From a checkpoint of a small CTC audio transcriber.
Model: 2.54M parameters, log mel input, norm layernorm.
Data: trained on Morse code for random letters and digits, with fading, noise and interfering tones, 26041 training examples.
Rows from block 5, named by matrix and row number. Rows with one number belong to one neuron. Each number is 200 + 30 x the weight over its row's rms, rounded and kept within 0 to 999. All counts start at 0. After the name is the row's rms in percent of the matrix's.
# fc1: MLP up (model.blocks.5.mlp.fc1.weight, 768x192), inputs 96-191
# fc2: MLP down (model.blocks.5.mlp.fc2.weight, 192x768, transposed), outputs 96-191
fc1.452,138,197,178,201,215,192,229,191,182,192,164,200,195,203,196,212,181,201,210,201,216,91,174,212,259,180,174,178,142,200,200,209,213,132,208,169,201,200,197,205,222,193,180,153,214,201,201,206,203,180,210,205,211,217,201,219,203,165,191,148,246,184,247,163,192,252,224,184,187,222,186,189,224,237,202,200,194,222,213,226,165,210,198,115,181,258,126,197,227,188,170,151,207,214,234,231,187
fc1.453,143,216,206,195,236,244,162,254,234,191,216,204,193,180,288,202,202,171,136,215,213,210,206,234,165,208,214,258,240,215,211,189,208,240,138,190,218,162,195,198,198,220,227,255,204,202,195,204,201,212,178,199,190,175,180,178,193,159,216,170,208,259,251,177,204,152,215,194,181,203,206,157,232,149,226,209,194,247,251,202,217,191,216,262,175,169,194,184,148,191,217,191,202,211,213,226,196
fc1.456,149,215,170,192,204,229,206,228,221,205,200,201,209,218,248,240,202,171,199,207,177,194,209,195,222,187,243,204,200,224,193,184,209,218,175,227,279,152,190,181,180,200,213,283,204,205,218,177,225,190,203,207,211,231,185,193,203,143,218,269,166,208,271,184,211,213,226,214,167,202,194,193,205,163,222,204,209,304,218,140,213,143,220,159,192,157,189,185,133,195,176,209,206,194,203,206,186
fc1.459,115,230,164,190,173,229,111,245,191,211,200,174,193,155,222,239,153,202,220,224,203,193,185,199,220,193,209,228,117,163,194,198,208,241,191,198,216,203,176,193,184,187,210,292,190,200,182,208,222,178,188,193,240,237,198,217,206,215,200,203,228,208,245,173,198,231,236,166,152,198,220,202,182,177,191,199,208,248,213,264,170,170,202,253,201,145,189,183,167,196,163,197,207,145,178,209,193
fc1.460,103,196,210,199,168,198,204,207,228,190,178,186,203,178,187,204,199,164,203,207,209,150,178,192,167,245,200,235,178,195,199,201,214,217,152,183,182,218,244,199,147,210,229,114,194,200,203,207,175,194,227,243,201,271,199,159,256,200,199,167,205,242,202,205,178,199,195,192,201,200,189,204,202,194,188,200,205,226,99,204,135,198,201,188,202,183,167,198,220,214,193,189,203,177,214,219,187
fc1.461,051,199,220,201,271,194,207,228,213,200,204,190,200,217,192,205,201,188,214,193,226,207,196,216,158,188,205,135,172,202,200,196,209,212,199,228,272,176,198,194,198,210,194,210,204,200,197,204,196,212,186,193,130,253,223,187,187,191,197,236,192,207,287,246,201,92,196,200,223,190,204,202,227,201,202,200,200,201,192,221,217,234,200,191,219,204,165,199,209,197,257,123,201,210,191,190,167
fc1.462,152,197,213,197,211,205,210,178,201,235,182,214,186,300,150,188,165,208,188,185,113,213,202,191,256,191,187,320,212,188,211,179,206,183,170,153,239,239,230,199,215,187,205,220,216,195,209,195,166,180,133,228,225,343,171,167,207,233,201,180,188,182,168,201,200,227,184,180,287,187,217,215,219,250,187,200,189,189,205,113,178,209,204,197,196,198,159,186,191,196,191,199,196,227,206,209,224
fc1.463,073,200,202,198,199,195,253,190,226,200,190,210,203,202,145,198,198,171,199,198,151,213,201,179,306,200,145,210,201,197,203,200,199,191,130,170,208,170,212,213,243,209,199,229,207,200,193,225,153,218,158,221,189,210,192,199,226,179,200,183,193,186,128,216,198,299,196,208,237,213,208,203,225,235,193,200,201,197,189,144,183,207,198,217,267,206,147,201,220,198,190,202,200,256,206,220,160
fc1.464,163,158,193,177,195,229,200,195,210,167,214,171,195,185,171,169,159,224,234,192,225,177,158,216,199,193,217,179,131,188,185,194,199,193,224,195,177,270,213,189,200,178,179,177,195,186,165,239,189,159,196,209,169,198,234,155,209,247,209,227,249,169,202,227,174,240,171,173,236,204,172,228,173,211,215,182,195,194,174,219,158,232,172,228,191,197,182,185,254,173,222,160,184,174,211,169,239
fc1.467,124,225,211,213,169,246,205,202,254,209,150,205,197,144,239,216,223,240,173,200,265,173,213,201,220,180,244,210,219,205,204,202,225,239,117,165,119,212,245,230,241,193,209,204,220,206,210,207,195,137,214,207,237,249,165,225,228,181,215,170,186,210,189,243,241,165,147,183,240,182,232,155,211,184,178,201,202,231,153,193,173,124,200,160,191,179,186,208,235,220,199,192,209,269,192,239,142
fc1.468,140,213,191,194,165,199,202,166,206,191,190,204,140,224,213,159,213,230,201,193,251,199,212,193,175,199,210,295,262,187,205,181,199,265,164,176,154,204,202,183,181,217,201,193,221,205,206,193,187,152,237,288,148,319,192,205,253,232,196,129,205,202,170,238,228,200,129,199,167,157,181,231,190,159,188,201,218,243,189,156,197,198,200,171,183,202,190,198,211,220,231,192,190,181,209,228,184
fc1.472,102,209,184,191,211,211,182,202,198,185,194,199,186,204,159,224,198,172,206,223,211,174,202,242,216,140,180,265,165,190,201,206,214,209,205,211,164,200,211,209,199,204,210,252,199,205,225,187,166,181,131,238,192,166,168,244,235,181,203,244,203,178,327,219,204,221,115,190,321,201,198,217,252,240,231,203,194,223,207,239,163,239,205,174,220,145,203,214,123,203,142,195,200,160,173,220,201
fc1.476,096,200,210,202,258,198,187,230,201,198,164,208,204,222,201,191,209,188,197,201,173,217,196,219,239,204,191,149,132,205,200,194,220,235,123,217,165,161,212,205,278,211,199,180,187,201,212,230,196,221,92,190,222,204,220,203,228,157,209,206,192,267,233,57,211,174,197,194,110,142,206,197,226,226,190,200,205,203,183,177,262,223,199,231,276,151,190,201,199,204,186,167,199,195,191,202,181
fc1.487,106,203,184,200,182,208,196,149,206,194,188,195,191,213,182,207,199,196,183,209,180,166,188,163,236,205,145,203,49,189,201,202,217,174,186,151,200,193,220,216,229,220,231,130,197,200,202,191,170,200,203,208,195,264,194,209,237,241,206,181,202,190,348,204,206,247,203,177,246,125,205,197,177,195,188,200,205,196,193,120,280,227,197,199,276,151,158,200,209,204,141,168,199,231,223,200,243
fc1.488,120,242,207,177,237,264,230,182,224,212,209,195,211,242,217,194,199,211,195,239,165,186,201,230,199,170,181,209,204,229,203,207,195,201,261,188,250,178,86,200,221,178,209,186,201,201,198,189,192,179,208,194,247,162,200,172,205,177,208,180,173,219,142,254,220,233,191,207,165,215,223,193,165,220,209,200,202,200,173,197,91,216,207,241,272,197,187,204,194,188,175,186,199,227,199,203,184
fc1.494,025,201,201,200,260,270,198,238,182,201,200,193,203,197,177,201,200,183,201,200,322,194,195,194,219,206,202,264,248,200,200,199,207,186,166,182,171,206,200,203,342,202,198,204,199,200,193,169,241,202,132,200,197,243,232,205,201,194,200,200,198,208,320,141,202,151,212,157,224,194,203,200,184,222,220,200,200,226,121,196,188,199,200,293,157,237,188,200,181,196,180,188,200,179,192,181,207
fc1.499,150,219,190,181,228,220,200,190,200,205,177,184,203,199,174,218,191,194,184,211,101,207,184,164,175,210,195,245,107,174,198,192,215,168,252,138,224,224,232,198,207,236,205,207,190,182,204,176,255,195,162,196,193,227,131,188,206,224,200,227,214,225,216,165,204,214,227,170,223,191,204,181,255,165,202,184,215,205,183,152,284,206,201,193,213,177,187,182,207,208,209,191,187,217,250,193,184
fc1.502,162,205,201,201,204,223,200,210,218,195,123,200,161,281,187,203,225,149,170,214,192,216,180,150,111,208,199,248,219,169,202,193,227,191,179,152,133,201,225,236,186,220,243,221,198,200,194,213,254,216,186,226,191,220,198,219,218,200,205,184,216,219,165,203,250,172,157,193,276,185,197,194,236,193,183,197,222,205,245,101,219,195,198,191,239,225,145,196,185,205,187,184,194,195,216,250,202
fc1.508,106,202,207,198,204,238,200,178,301,203,191,206,218,263,216,212,197,240,168,211,220,216,186,156,234,212,227,160,259,210,200,209,200,220,346,174,272,224,162,179,184,217,181,219,176,195,181,207,271,179,193,204,191,126,248,208,202,166,209,179,212,203,204,207,214,195,206,222,152,148,222,184,255,198,214,195,202,224,213,224,139,160,194,196,234,175,189,213,220,192,212,172,200,193,164,179,196
fc1.511,146,213,220,198,185,236,198,243,234,190,152,187,165,197,228,205,218,238,179,231,166,124,198,227,186,186,248,210,197,187,199,200,211,247,168,181,154,184,228,205,186,204,223,194,192,206,184,212,194,184,223,253,219,319,184,171,260,195,201,157,172,246,232,154,187,209,210,187,225,181,214,174,188,212,199,201,220,254,156,181,146,173,197,153,148,186,172,206,179,225,153,214,210,230,177,260,203
fc1.514,121,191,194,200,226,150,277,217,211,215,183,209,172,182,148,195,210,189,180,192,181,152,210,202,234,217,123,266,203,166,195,192,228,139,168,190,203,197,238,204,203,199,207,194,193,202,217,207,193,231,194,213,214,195,191,201,253,199,184,236,188,203,179,258,224,222,131,175,249,177,204,194,258,197,140,201,201,227,256,196,147,200,197,130,230,131,156,195,172,193,166,232,200,248,280,240,212
fc1.517,098,201,205,196,225,233,221,172,198,194,207,200,197,218,197,185,185,262,190,214,88,154,189,203,179,210,238,172,196,207,198,190,204,289,129,203,224,162,214,194,146,197,234,212,199,199,179,202,192,203,220,195,212,256,195,190,176,200,201,147,195,189,263,242,246,148,194,235,168,201,189,184,180,233,200,201,207,208,222,165,346,203,200,217,230,193,182,187,174,176,137,161,200,186,203,217,165
fc1.519,034,198,204,200,388,195,201,223,216,200,197,198,200,203,231,191,199,206,206,200,111,192,202,222,245,194,247,255,123,199,200,199,207,199,157,238,162,190,206,201,227,200,199,216,200,200,216,210,194,197,217,201,259,257,200,200,210,170,200,207,198,207,249,89,210,188,200,238,184,213,203,194,147,162,203,200,201,201,201,196,199,210,200,177,144,168,160,200,218,207,228,202,200,213,211,193,211
fc1.526,072,206,174,187,206,217,227,250,263,198,197,192,209,196,193,197,202,194,215,210,137,195,199,193,171,226,161,194,178,202,201,196,209,230,180,201,257,221,212,202,218,206,207,201,212,200,197,241,145,163,211,201,179,187,200,222,215,155,203,193,189,176,198,178,205,217,188,208,241,304,218,202,202,207,187,200,218,234,266,110,100,199,194,211,227,91,190,195,192,193,200,169,198,233,188,223,113
fc1.527,176,223,182,201,230,283,187,208,223,204,192,202,182,183,221,203,182,211,156,211,189,195,183,246,239,208,196,192,151,250,197,178,200,165,247,182,201,217,176,193,198,207,209,263,200,198,246,184,195,139,142,174,265,188,187,154,200,203,220,175,240,203,201,153,231,219,236,176,167,227,186,167,238,184,175,187,201,183,209,171,205,193,217,233,179,197,172,192,209,207,204,160,201,194,211,230,133
fc1.533,158,201,162,196,145,231,241,241,241,209,200,203,168,202,219,225,206,131,184,225,227,182,194,230,187,167,192,192,158,196,197,200,196,186,200,191,71,178,176,223,195,206,260,266,217,201,210,188,227,200,257,203,296,202,158,242,218,199,197,190,202,227,183,259,235,251,219,206,188,191,196,192,192,277,197,200,181,195,199,169,188,180,205,206,194,190,169,201,253,201,200,210,199,217,218,213,225
fc1.536,147,217,231,178,199,205,208,204,199,174,200,194,173,195,260,239,191,188,166,198,295,141,195,238,140,167,233,197,207,183,197,216,207,234,252,176,157,185,234,128,232,152,220,176,186,179,152,158,228,183,259,218,191,172,173,203,239,199,198,183,193,149,185,241,214,184,173,170,236,109,208,182,174,267,144,195,173,205,210,187,253,197,201,213,204,163,157,203,199,215,151,190,194,222,245,220,233
fc1.537,144,198,164,195,158,199,212,219,231,201,186,204,206,223,200,218,212,196,171,199,152,172,194,190,226,242,185,218,196,203,200,188,220,204,160,153,145,134,187,225,210,176,271,203,187,206,223,218,205,209,178,237,240,264,188,217,245,200,205,167,198,166,169,168,202,235,202,244,118,155,204,232,141,236,237,199,194,228,217,192,167,171,210,149,234,172,151,200,207,198,183,233,194,221,199,206,200
fc1.543,128,204,228,199,219,274,175,197,276,194,204,195,194,204,182,189,141,240,206,236,161,175,202,232,257,192,223,191,132,229,199,201,213,236,95,200,193,179,217,196,163,206,213,213,185,190,193,183,208,199,271,200,232,253,185,201,220,178,203,112,181,248,223,181,211,177,189,203,181,201,189,169,181,251,187,203,185,285,220,220,241,223,205,222,205,206,161,191,225,196,228,187,211,160,217,216,219
fc1.544,022,205,208,200,199,204,199,192,174,201,198,208,198,205,203,199,201,174,200,227,128,120,206,196,239,196,257,259,142,200,200,200,200,269,241,200,170,205,179,203,175,195,195,159,223,200,178,162,158,208,194,180,152,176,196,214,246,202,200,184,200,192,234,172,141,262,188,198,281,198,219,218,249,292,198,200,206,191,215,295,238,240,200,98,205,132,200,201,119,215,138,213,200,229,204,256,192
fc1.546,067,203,221,199,199,243,203,160,255,196,199,200,188,242,144,195,205,122,190,206,103,188,195,209,193,186,167,263,181,210,202,198,198,287,203,205,188,179,210,267,177,235,200,145,219,200,208,199,138,194,181,226,192,214,209,192,216,215,214,121,191,211,238,205,224,228,187,200,190,201,205,209,247,152,182,200,197,234,221,180,114,215,200,182,289,131,199,201,170,221,181,211,200,212,191,224,205
fc1.551,100,196,214,195,185,208,165,200,189,220,190,205,201,264,217,183,212,140,175,231,150,199,180,222,196,214,186,251,204,189,214,209,214,174,153,141,168,211,199,211,205,214,226,199,214,200,201,182,197,223,143,229,219,162,212,218,212,262,228,177,194,204,175,159,270,145,154,200,193,166,255,209,221,208,207,205,222,230,204,148,201,215,195,193,246,198,170,224,154,267,197,195,201,208,189,218,231
fc1.552,024,200,199,200,263,166,217,187,192,200,200,200,199,190,210,200,200,255,195,201,260,219,198,196,239,199,180,231,200,200,200,200,198,207,168,106,206,177,195,198,173,196,217,218,200,200,195,202,197,200,197,200,220,192,202,200,182,176,200,204,201,199,242,281,206,214,194,226,135,215,195,200,204,201,167,200,200,203,210,223,157,197,200,129,251,176,206,200,225,199,257,249,200,330,206,213,137
fc1.556,149,189,196,194,252,303,199,198,197,206,197,149,199,219,190,212,176,194,182,200,223,178,186,197,182,145,184,235,168,215,192,216,192,187,257,182,265,253,172,199,203,193,201,164,187,198,188,213,187,204,165,203,204,191,223,167,199,192,206,181,184,182,196,277,146,203,212,176,131,178,233,179,214,201,202,202,185,194,156,189,132,236,193,225,287,205,167,182,192,174,190,169,210,181,194,210,206
fc1.558,171,195,217,201,247,210,172,211,210,203,116,192,177,248,220,165,158,254,203,210,200,153,185,206,242,168,220,215,212,223,198,198,221,191,186,164,227,162,224,144,206,178,197,168,188,200,205,207,189,154,213,245,203,284,223,185,217,145,191,164,216,238,313,170,199,211,210,145,228,181,222,196,181,197,157,201,172,228,222,183,193,164,183,192,152,215,132,190,200,211,147,169,198,202,227,204,205
fc1.559,099,233,161,200,214,213,172,199,183,204,216,206,198,201,214,213,134,213,210,212,225,206,182,225,206,192,224,162,207,205,190,189,237,213,174,209,283,206,250,204,206,198,215,309,193,202,184,192,219,191,205,170,190,211,219,162,235,191,211,180,259,188,341,205,230,201,195,191,231,204,216,190,217,178,223,202,209,294,281,206,145,198,181,278,142,111,215,206,147,200,166,180,200,180,167,216,187
fc2.452,095,201,200,198,188,213,196,213,196,204,166,201,199,173,202,202,198,201,184,192,131,197,202,194,221,200,188,200,214,207,200,221,203,88,201,200,203,199,216,337,200,199,154,197,201,181,204,210,202,209,177,193,199,149,201,199,226,276,185,200,181,208,233,220,217,194,187,263,195,200,145,218,188,178,181,198,194,202,244,189,195,286,187,208,166,192,234,199,201,201,187,133,202,199,269,172,163
fc2.453,202,191,206,191,203,181,191,193,185,188,212,189,220,189,74,193,199,224,202,197,208,201,206,188,205,200,198,182,222,229,200,203,190,170,217,200,200,210,230,265,213,200,197,223,204,191,191,220,183,168,166,189,208,179,231,218,203,136,217,207,174,199,310,216,165,198,191,223,184,209,210,169,178,270,196,163,201,222,212,245,236,202,56,198,189,185,191,209,199,205,145,159,193,178,219,185,194
fc2.456,160,187,210,198,189,197,177,195,204,198,200,152,201,191,135,202,206,230,166,197,126,217,210,214,189,200,208,177,72,270,200,220,152,187,165,194,186,190,199,228,182,205,199,200,200,199,197,221,193,205,170,260,203,193,211,213,208,93,165,189,212,195,347,190,205,185,169,208,193,204,207,196,187,282,219,195,200,228,202,191,161,199,95,200,232,175,175,208,200,199,147,185,221,171,228,186,209
fc2.459,098,201,205,200,165,196,194,204,242,202,201,190,201,209,184,194,200,119,205,122,208,200,201,203,213,200,206,190,88,204,200,180,220,229,177,202,192,232,193,173,168,202,178,200,200,201,201,199,201,214,198,134,180,220,200,193,225,130,177,200,294,190,219,188,191,197,190,204,181,199,201,182,227,209,202,220,208,204,184,161,195,157,189,199,235,204,190,204,201,201,264,171,227,199,249,215,316
fc2.460,070,199,200,200,276,206,200,212,188,200,196,204,200,184,199,220,206,225,167,142,237,200,193,200,201,200,217,196,219,286,200,194,205,201,204,201,200,200,199,253,194,202,182,199,200,200,200,200,207,199,295,185,246,201,206,201,195,236,200,189,200,207,168,221,193,253,266,200,222,200,197,225,216,157,199,221,200,245,252,196,300,217,187,210,155,212,255,206,202,200,339,161,195,200,163,195,215
fc2.461,026,201,200,200,163,203,200,198,207,200,174,194,201,218,200,197,200,195,189,208,200,200,198,199,197,200,222,201,211,216,200,192,176,199,196,197,202,148,201,214,194,200,201,200,200,200,200,200,201,197,177,177,187,221,205,200,200,222,187,196,199,202,210,203,202,179,201,200,198,201,200,201,213,130,200,201,201,175,174,415,116,198,210,201,194,171,212,200,199,200,111,193,243,200,201,200,185
fc2.462,179,187,194,206,192,211,211,168,232,230,205,231,197,269,212,242,202,183,203,261,268,200,184,211,275,203,193,147,205,188,201,175,225,221,197,201,198,198,206,216,209,199,199,200,187,207,181,200,185,187,97,184,166,55,186,186,200,237,272,191,158,232,224,211,199,242,233,202,272,188,202,180,227,228,204,197,209,205,207,120,250,186,199,189,189,191,217,200,207,220,198,185,200,200,248,225,237
fc2.463,029,198,200,199,201,199,200,206,199,200,89,205,196,177,205,201,214,195,209,230,219,200,199,203,229,200,201,182,267,205,200,201,237,195,269,200,199,218,198,257,203,200,191,200,200,200,201,200,196,205,103,206,230,160,200,200,200,218,212,206,203,198,195,212,186,234,197,200,216,199,200,199,204,139,200,200,200,196,201,94,343,203,205,200,223,217,209,199,200,200,253,190,185,202,207,197,237
fc2.464,234,178,198,192,192,181,202,228,186,198,181,201,197,197,175,175,230,220,245,212,176,187,219,206,198,197,214,190,202,232,201,202,202,193,215,213,175,237,207,254,175,189,189,200,196,201,209,206,202,200,169,202,168,202,203,191,196,138,146,226,221,212,340,213,200,196,203,219,185,240,224,241,158,223,210,179,206,202,202,181,194,236,175,226,226,181,117,200,213,201,183,168,216,179,221,193,222
fc2.467,118,197,192,200,203,190,203,192,177,215,206,227,203,201,207,214,198,217,206,210,214,202,200,195,205,201,186,189,260,353,200,216,236,224,212,209,209,213,206,158,158,206,214,200,201,200,200,198,215,222,256,201,270,200,201,201,201,197,270,200,204,199,169,221,199,232,230,198,234,201,205,175,203,160,201,221,216,192,222,202,290,210,205,198,185,222,240,194,197,198,334,206,206,208,197,203,274
fc2.468,174,224,170,191,197,218,200,167,153,171,197,225,193,174,229,195,218,185,243,201,174,199,222,200,200,200,172,253,266,324,216,216,187,224,201,207,189,192,194,174,190,157,200,200,226,214,198,199,221,248,173,328,187,205,181,196,197,194,208,172,198,238,141,177,253,244,220,189,215,213,196,135,192,199,185,199,192,193,192,191,244,185,199,212,236,159,145,195,172,228,189,301,216,204,236,216,202
fc2.472,104,199,217,200,174,202,197,179,210,204,200,184,199,214,154,189,189,235,177,184,192,197,207,195,215,202,308,282,192,219,200,191,177,210,217,200,110,200,201,251,201,213,219,199,200,209,198,199,203,189,199,233,208,203,225,206,220,145,176,204,199,234,264,193,226,226,166,207,188,202,192,208,240,87,205,194,205,196,141,132,169,156,199,166,223,175,170,203,200,200,184,182,192,207,121,158,193
fc2.476,054,200,200,200,214,187,200,198,214,194,223,212,200,185,200,200,200,206,192,225,161,200,199,194,203,200,215,202,175,195,200,204,210,192,206,200,197,195,212,204,199,197,192,199,200,197,200,198,199,201,197,195,205,289,202,201,194,333,143,200,204,199,307,192,200,198,196,202,207,200,181,198,202,226,200,200,200,202,118,215,202,230,205,201,198,241,192,200,200,200,203,203,198,198,190,199,250
fc2.487,051,200,200,200,99,201,200,197,228,200,193,200,199,201,200,200,201,211,166,196,195,200,200,200,199,200,195,201,0,165,200,185,225,200,199,199,200,200,200,197,201,200,204,200,200,200,200,200,200,200,281,195,200,209,200,200,202,339,200,201,190,198,211,195,200,224,200,200,201,200,200,200,194,158,200,201,199,201,107,56,200,203,197,199,200,219,278,200,200,200,210,189,197,200,176,200,225
fc2.488,093,180,196,199,185,199,201,194,202,207,174,222,201,204,206,205,196,227,229,219,214,201,210,199,220,200,139,203,216,198,200,215,226,194,218,200,202,183,210,196,229,202,246,200,200,198,199,200,199,202,214,191,219,200,200,200,200,225,193,201,194,179,221,195,205,186,267,200,186,200,200,239,171,272,201,200,206,175,79,160,256,209,192,205,236,238,149,167,219,199,161,219,176,200,193,199,207
fc2.494,009,200,200,200,153,194,200,199,195,200,219,203,200,192,199,200,200,202,196,199,198,200,200,200,200,200,203,201,204,211,200,198,168,199,197,201,200,200,200,199,199,200,200,200,200,200,200,200,200,200,0,205,197,294,205,200,199,221,192,200,200,205,237,198,200,196,205,201,197,200,201,197,199,165,200,200,200,199,186,219,198,161,198,200,203,112,185,200,200,200,93,209,212,200,220,200,189
fc2.499,118,201,199,208,180,248,200,211,268,226,169,238,200,204,201,200,195,144,151,142,239,197,198,229,246,200,193,193,75,167,200,223,219,196,241,200,200,204,190,171,251,202,159,199,200,205,201,200,200,208,167,206,156,226,176,187,198,190,211,200,205,210,230,207,212,197,212,207,164,197,202,191,217,178,199,190,193,195,191,230,134,207,183,200,244,214,211,200,201,200,155,200,199,199,258,206,162
fc2.502,168,190,189,205,193,199,197,223,238,206,198,205,195,273,188,208,193,201,192,233,233,200,201,209,200,201,182,122,218,180,201,197,199,148,188,195,201,195,188,227,245,191,194,204,200,200,189,200,180,183,61,204,184,106,199,199,187,185,237,190,202,205,254,219,194,172,197,190,247,191,204,198,194,247,202,176,198,199,192,102,211,218,211,215,239,137,177,185,207,202,137,135,216,202,190,253,119
fc2.508,089,201,206,200,183,199,200,207,201,246,198,212,201,194,200,201,212,201,216,183,201,204,200,196,200,200,173,206,191,190,200,201,201,184,199,200,200,199,198,252,199,202,244,200,200,193,194,200,201,199,151,184,209,250,200,203,200,301,208,197,163,204,231,201,215,203,198,221,166,202,186,242,200,223,203,196,200,182,193,233,199,150,179,195,190,249,207,201,200,200,163,224,201,198,203,206,270
fc2.511,146,199,199,200,153,199,200,179,149,200,217,223,204,194,210,205,206,204,170,216,216,193,190,198,196,200,195,180,226,323,200,197,231,200,205,203,233,194,190,154,138,200,208,200,200,200,200,199,212,222,270,202,198,218,199,202,204,264,243,184,217,197,182,237,187,236,224,203,217,199,195,197,190,88,191,261,219,203,185,146,247,206,197,202,192,223,191,206,189,207,308,198,198,194,142,196,199
fc2.514,123,190,200,200,196,203,214,239,214,185,204,198,199,182,204,215,204,195,155,180,189,202,201,236,218,200,222,168,226,173,200,201,247,229,219,201,167,238,202,211,204,196,173,198,198,202,212,198,205,183,219,205,176,165,180,177,197,209,184,195,213,192,248,209,221,197,219,201,218,210,186,233,176,240,200,209,200,224,193,198,275,191,217,188,244,262,193,185,200,202,233,207,144,210,387,164,233
fc2.517,074,199,199,200,198,200,200,213,198,205,158,200,199,197,201,197,210,226,71,195,215,200,201,200,225,200,253,206,155,256,200,195,230,202,178,204,188,198,196,201,200,198,201,200,200,201,199,200,202,197,167,100,190,199,197,197,199,215,205,205,212,183,270,217,208,186,236,200,199,199,201,204,199,147,199,195,200,193,278,325,142,216,205,200,192,251,167,198,196,200,362,226,177,202,151,200,202
fc2.519,008,200,200,200,188,200,200,197,193,199,212,200,200,201,200,200,199,153,190,240,182,200,199,199,197,200,202,194,38,207,200,206,192,200,194,200,201,182,200,198,200,200,200,200,200,200,200,200,200,199,197,224,193,219,200,200,200,178,196,200,199,198,199,201,202,193,200,200,199,200,200,198,200,297,200,200,200,200,112,294,174,197,216,200,200,205,160,200,200,200,185,190,357,200,207,201,119
fc2.526,043,200,200,200,197,202,200,202,194,204,141,207,200,193,202,200,200,199,181,333,199,200,200,201,203,200,200,198,244,201,200,201,214,201,279,202,205,206,200,196,201,200,204,200,200,200,200,200,200,200,284,228,220,201,200,200,206,192,198,200,199,201,202,197,204,195,204,200,200,202,200,200,204,163,201,199,200,200,190,174,338,200,204,200,205,249,229,200,200,200,245,200,170,199,194,200,204
fc2.527,165,206,184,201,198,155,229,266,190,204,193,212,210,212,217,211,250,243,201,169,193,204,193,201,187,199,104,278,187,197,202,167,237,194,191,206,223,233,240,194,156,211,195,188,200,190,200,200,204,224,211,232,235,196,188,195,214,199,232,203,193,188,187,162,174,207,182,196,251,197,178,174,201,166,201,197,231,204,122,217,181,221,169,212,97,249,181,210,208,202,288,259,179,195,237,185,229
fc2.533,137,199,202,200,156,198,194,183,211,197,164,182,208,174,199,196,202,203,211,187,193,200,206,201,202,199,194,215,231,249,200,198,196,200,175,206,195,193,200,234,205,198,196,200,200,200,201,200,201,202,257,178,212,204,211,200,194,140,180,216,197,187,169,232,183,224,198,201,200,203,201,207,180,297,198,192,197,207,150,0,200,200,191,222,210,214,143,200,208,197,174,140,269,199,193,205,232
fc2.536,157,199,203,199,255,201,189,216,200,216,134,213,192,224,198,195,199,165,177,213,211,196,205,180,212,200,217,194,157,170,200,177,247,202,237,207,201,220,191,165,222,214,171,203,199,214,195,194,210,178,201,242,204,149,173,203,196,254,266,183,206,190,190,190,208,185,177,200,203,197,206,214,202,222,191,234,220,196,203,194,212,242,182,192,233,245,311,200,194,198,204,242,196,197,323,215,230
fc2.537,112,202,201,200,220,206,201,198,222,227,205,213,200,210,200,202,203,206,161,209,262,200,201,193,196,200,211,201,200,196,200,198,243,259,208,200,189,203,206,277,199,198,186,194,200,200,200,210,200,203,180,202,201,185,189,167,212,77,291,197,198,194,132,234,217,221,198,193,209,200,185,209,206,91,207,199,202,208,262,166,211,202,198,201,193,210,201,200,200,200,215,191,215,199,231,188,256
fc2.543,137,210,195,200,217,193,195,185,186,200,208,191,242,251,177,228,219,215,166,218,182,200,201,199,152,199,216,201,170,218,200,212,215,198,189,199,200,195,204,204,183,186,200,194,200,199,201,200,199,174,204,203,203,201,203,205,201,173,166,215,188,209,289,132,239,178,233,199,215,215,206,207,167,157,200,155,190,196,252,216,224,168,244,205,161,275,167,219,224,200,146,198,197,196,257,192,177
fc2.544,011,200,204,200,181,202,200,217,197,201,197,205,202,228,199,195,201,192,173,232,203,200,199,200,202,200,201,217,170,141,200,207,250,214,199,200,199,215,199,201,216,200,191,200,200,200,199,200,200,200,210,203,218,216,196,199,199,228,204,207,192,194,116,196,207,230,193,203,206,199,203,201,189,146,200,197,200,201,130,193,192,198,202,202,238,175,192,197,200,199,315,168,203,203,182,197,247
fc2.546,040,198,211,200,202,203,200,215,269,201,198,226,202,246,193,201,200,200,126,222,220,200,199,199,249,200,224,199,180,204,200,200,221,192,244,201,206,203,199,300,210,202,198,200,200,195,201,200,201,194,391,201,202,131,207,203,201,244,172,204,203,204,170,178,219,205,230,200,199,189,201,247,201,223,202,196,200,209,109,136,219,214,200,196,189,162,233,201,200,203,227,162,188,201,76,201,176
fc2.551,083,202,190,200,204,223,200,190,169,252,189,218,202,198,202,228,204,216,247,200,240,190,176,210,199,200,144,123,207,187,200,185,215,166,231,209,204,202,180,263,199,202,224,205,200,205,188,195,202,186,149,219,223,156,206,208,196,302,278,221,229,192,191,225,210,231,196,180,208,185,254,204,197,126,188,179,200,197,200,177,210,225,252,193,199,144,197,200,201,200,127,203,201,211,118,204,163
fc2.552,005,200,200,200,204,203,200,191,199,200,203,200,200,198,200,199,200,206,230,197,202,200,200,199,199,200,184,199,243,200,200,199,191,200,203,199,200,199,200,201,200,200,199,200,200,200,200,200,200,200,203,193,208,224,200,200,199,110,204,200,200,199,201,205,199,200,200,200,200,200,200,200,203,293,200,200,200,201,342,190,327,202,192,200,200,202,176,200,200,200,369,193,206,200,241,200,209
fc2.556,162,191,207,196,174,176,203,224,155,203,192,209,203,185,184,179,236,271,199,114,166,204,188,222,194,201,190,222,271,247,200,197,196,200,201,197,198,199,176,237,198,199,203,198,200,219,204,202,240,232,159,197,193,233,229,202,200,155,143,209,236,177,239,164,227,249,205,210,190,264,195,234,180,169,200,197,188,207,288,168,243,250,162,222,223,185,149,200,209,197,201,208,175,195,166,168,113
fc2.558,104,199,196,200,159,203,196,180,202,200,212,192,198,201,193,187,202,201,194,170,176,196,204,199,146,200,181,207,158,222,200,209,199,179,196,201,231,185,199,165,182,194,153,200,201,184,194,202,202,259,160,208,171,272,204,224,200,201,193,198,226,196,253,214,208,200,235,196,194,195,203,125,199,123,191,200,200,201,187,171,225,188,210,205,211,193,264,198,200,200,249,133,219,187,166,191,192
fc2.559,076,195,198,200,149,176,200,204,201,201,210,225,202,184,155,202,178,235,100,189,175,200,205,167,224,200,224,197,247,199,200,202,102,205,164,174,212,176,227,206,210,197,234,200,200,201,200,220,210,202,201,209,187,163,224,201,228,136,183,197,206,208,276,193,214,221,176,200,178,204,199,201,200,217,223,200,211,223,238,216,223,165,163,198,229,199,156,206,200,198,141,194,202,207,100,172,209